{
  "encoder_head_dim": 32,
  "encoder_fused_qkv": false,
  "encoder_conv_stem": true,
  "encoder_layers": 10,
  "encoder_width": 192,
  "learning_rate": 0.0056,
  "ema_decay": 0.999,
  "adamw_weight_decay_other_params": 0.01
}
Rows from block 5 of the encoder, named by matrix and row number. Rows with one number belong to one attention dimension. Each number is 128 + 32 x the weight over its row's rms, rounded and kept within 0 to 255. All counts start at 0. Numbers have three digits each. After the name is the row's rms in percent of the matrix's.
# q: attention query (encoder.blocks.5.attn.q.weight, 192x192), inputs 0-95
# k: attention key (encoder.blocks.5.attn.k.weight, 192x192), inputs 0-95
q.137 143:111117110114181162109139167154218149125159161159127119150134137105155119114178145127125117089106104142174152150126095109195136096096103113088134122128166193146146168116153069149139100200147133123098193134097163141125132162137110083119082109201100192182108117113102160163099106094050124094
k.137 133:151089125102066069151167162157127146115113111156101142151146129103082115137123105105089140162079147134131159204118175125093091140085124118133097126108119096158135059092122087168107053127140131212185068157140181102102105145133154135181155103175206118114097119148156160102090103150184110175
q.138 119:110136166114162099145095073122144161167114110157104095094098195108165174126150141135179156103156112078095082167177159097110104124165188115067135066159185157178144104110091119134109098145103126114102147077134084103111094129107135156145153216138120130068151129177126117161179119134159179158
k.138 123:114151014121116110092159150109142066169127158141082169078151149112099148200132091148106136148105142169110105156098159158110175116121139113141095107154104157059180150085060093134134118113152171158181149074148120168160147171134149128129118212129107159103143120148156118128064120148096083107
q.139 130:134130138127106133118136112157128124166143089084109126141108131138138125080067107122110175128149134088131147135212140110044117103130136148074105075168056072178159134170089126170145155135172130173131126110080101137122169145142135084149172125117126218090150126142122126161067112144142132122
k.139 123:145129093141162081098179109080096074159155135113090100114087096118201127129142187099115075126017180107143102172131116152132128098117160161169128140140102085137134144151134111097115150092126142151113080062144132112203108123126132139129099086102108095064121151107130154052144126116160125171
q.140 106:201176116151152142113126095112130084170158125090080164178085191128169098126137094116153093107189085129139155100145159180133204109158165123171165119147093161122099123108139130136130149116163173104060124140137086157128145159149139064090117168163089187125149138167158130056108072134141179127
k.140 120:123061124104072108118120154116102092197159119167123147165172165156121142137130091079109106107112091096042211170153143140173070140133108090104173149118146114187108087180126119166123165164125100167180147095084112130164117126123157159165203129129129139064148087114119129120123181151110063170
q.141 117:086118073119116141103150143124144175135153115129103170110159127170115131139124063147138154146176138120160120113172152089198119099135117123113111162141145138085089238179134134079108098125127057159169128094157184144155125120089166119193041121156125139166093156119136102093169136110125151113
k.141 114:091129107134144105155174098076104084132124133143120098113146082135163106107164172098141190161118121115114053119143154147142102151065162202162117136168106128118136174151155114165063135153130162136103161110109118113125167199082149122069169108123164180125189163133122126115138087186110066192
q.142 113:068103124145126151139109067159113103104104139166072117142188122180186097133113133136109052102156082163119122152151150112177140126098168084142172137130127143180136166136110068166122104172142166083106099093135156099113125106125091143136108125138121141141167124102091131124140187082108160154
k.142 119:188117185076099122142178166115149120133107096098112126135090153119138210135132132113117215111089147128124092079141090146148135111115136112104086171134096103114157064142126186140131087052122124116166150119146168106110101151098150098102086156147163110128137160095147107143133131147096132135
q.143 117:084127140102116091124098112079094079175088119130103117134160151142157178171111144124102139107052118051088136114148123154132176129097185109123107111140099146113145161151153167165102132111167137131195086130094181131165096114130176124131161158155110097092133188107160094122126134091106142139
k.143 121:114142067159139115173094091150105142037126140139088140142147098090120103121121156110134179131159173116147071223165146174194152154122112137146094138104162125139144119121064113188117111111150157016096126127185107111145141178085122151141154089127133123111109133095075126124141112137152061126
q.144 110:130145162110117129122141118155111130155074081107173103152134095125130072145074106089179077152132152115105138108108124115102075160106177164127137087115090105135160074167082120159143138077073126158182093131110097075157135121117076169107179077068128163096155116151088105121162138183172149161
k.144 089:143088106161150092102107117138157166153097103161117113116110170154140054141182144181117107124189093146124113124137163159185095106117155093138133111138149139176157155171089085145092138146097145093161125071079124203107170106185111154099130143174115171098138120188140148169132117099070083139
q.145 122:117082091160133176133133096130096065127158069108129128100102138132119138151061129137139139122160123116146159098142168151135091151107088236122168131138111047097162136125126165209175113086121089132218118096150107100185145062082117174112134110071105142093117132137108145191138113152165098118
k.145 106:134162123128087154112091127123109114178128099118098157138153123127102148126173072128153157064126099091144119180138146166183167135134187114199140109077180122144131093125131076137128102156207116131161080180140134153105129081157141148148165074148134106090154152200165112113152055085129127173
q.146 106:089124175151131068124162193158124120140129169143147137115093115134142082130153174141132049113165185104123065122125134061128101193088129066157142170130167133105142073124156150141144106175114135144125168148113147139185138078121105141138194120103116115170102130060104115181145051140123126133
k.146 119:152134074157161150168128131131132120114106131092169142150113171117146109093097125083137115153138139096145162145171127141108174065142160068151118134139131163209073178120144182137099117132157063158140136095082208092106097214117098091112128170164117107129117157129133110088133199144152151137
q.147 110:146138119151101134150107155070098121086100139147089135101160115113084170098167147139165119106156110135143094104138125181139185159095097123180121139140072183088116184135118099100092147106062123090164121156108115132139092117082105173088092087104146169189166098175191126134129154144103157120
k.147 112:133134100122147109135113121167118082075115127118150152153128115172144143173095136092141132182075116148153125093153173115138159081241155172140171185119174117173170141110075150112117090133090150108121116127118165181125162173136132133138138162158163152153143150063178115123100107101181078119
q.148 120:143143115086102121138053168138077130082134144096132133166176150092159104125096143145140185154108198123165108182100157156145124121108094177122164186104098063127104152137150136170121150111219151124184132120103193158083121116096085112079163080152126168080154098149118129137033156126088136113
k.148 121:143123126151157105135153147172118036136187055099127077121083106133167073113139121135115061131146089102127137117162142137141139097145088143053143092133140164143122100136076118143143149148176127217106129092096138120116134147138164184152086089129115073130134162110170131142151104108113174156
q.149 111:074161139144116143130167149095172143138135133160156131173155185123106160115106138113096161127186154112182133132133126156144094120103122136116103085154093172156080163137108149086083111163118113119116100125071131173100052165091187150126009175088099119089171162166107086093089169160083108065
k.149 110:151115062090092125146149149108146137163147145129164140115128092170118054123145084113113113162117121110084110132062094139147063121093149156169156117166103156111108155151132135150128151139106114085107124120127115169236194128116115087103138113116126111216119121151126105178086052120180159101
q.150 123:154162144095098076123085060113106162146130069113088106086168138177142118206108146133079160147078215090125194120133110186087143113116162162142104108144130095106155149145159098124145156108165110178129073105119124079121102108106192148155184071101140123108111107125170127169186147134173150164
k.150 126:132150134196095133084138159124157098175153162091129139148122101121161131115106124130129113080162139192104129154200113169162085192113088125139103166132089045105130082075116060209138120135092186114203128123098136147150148055164124120133157115139173129104113120211069169093135088134074121059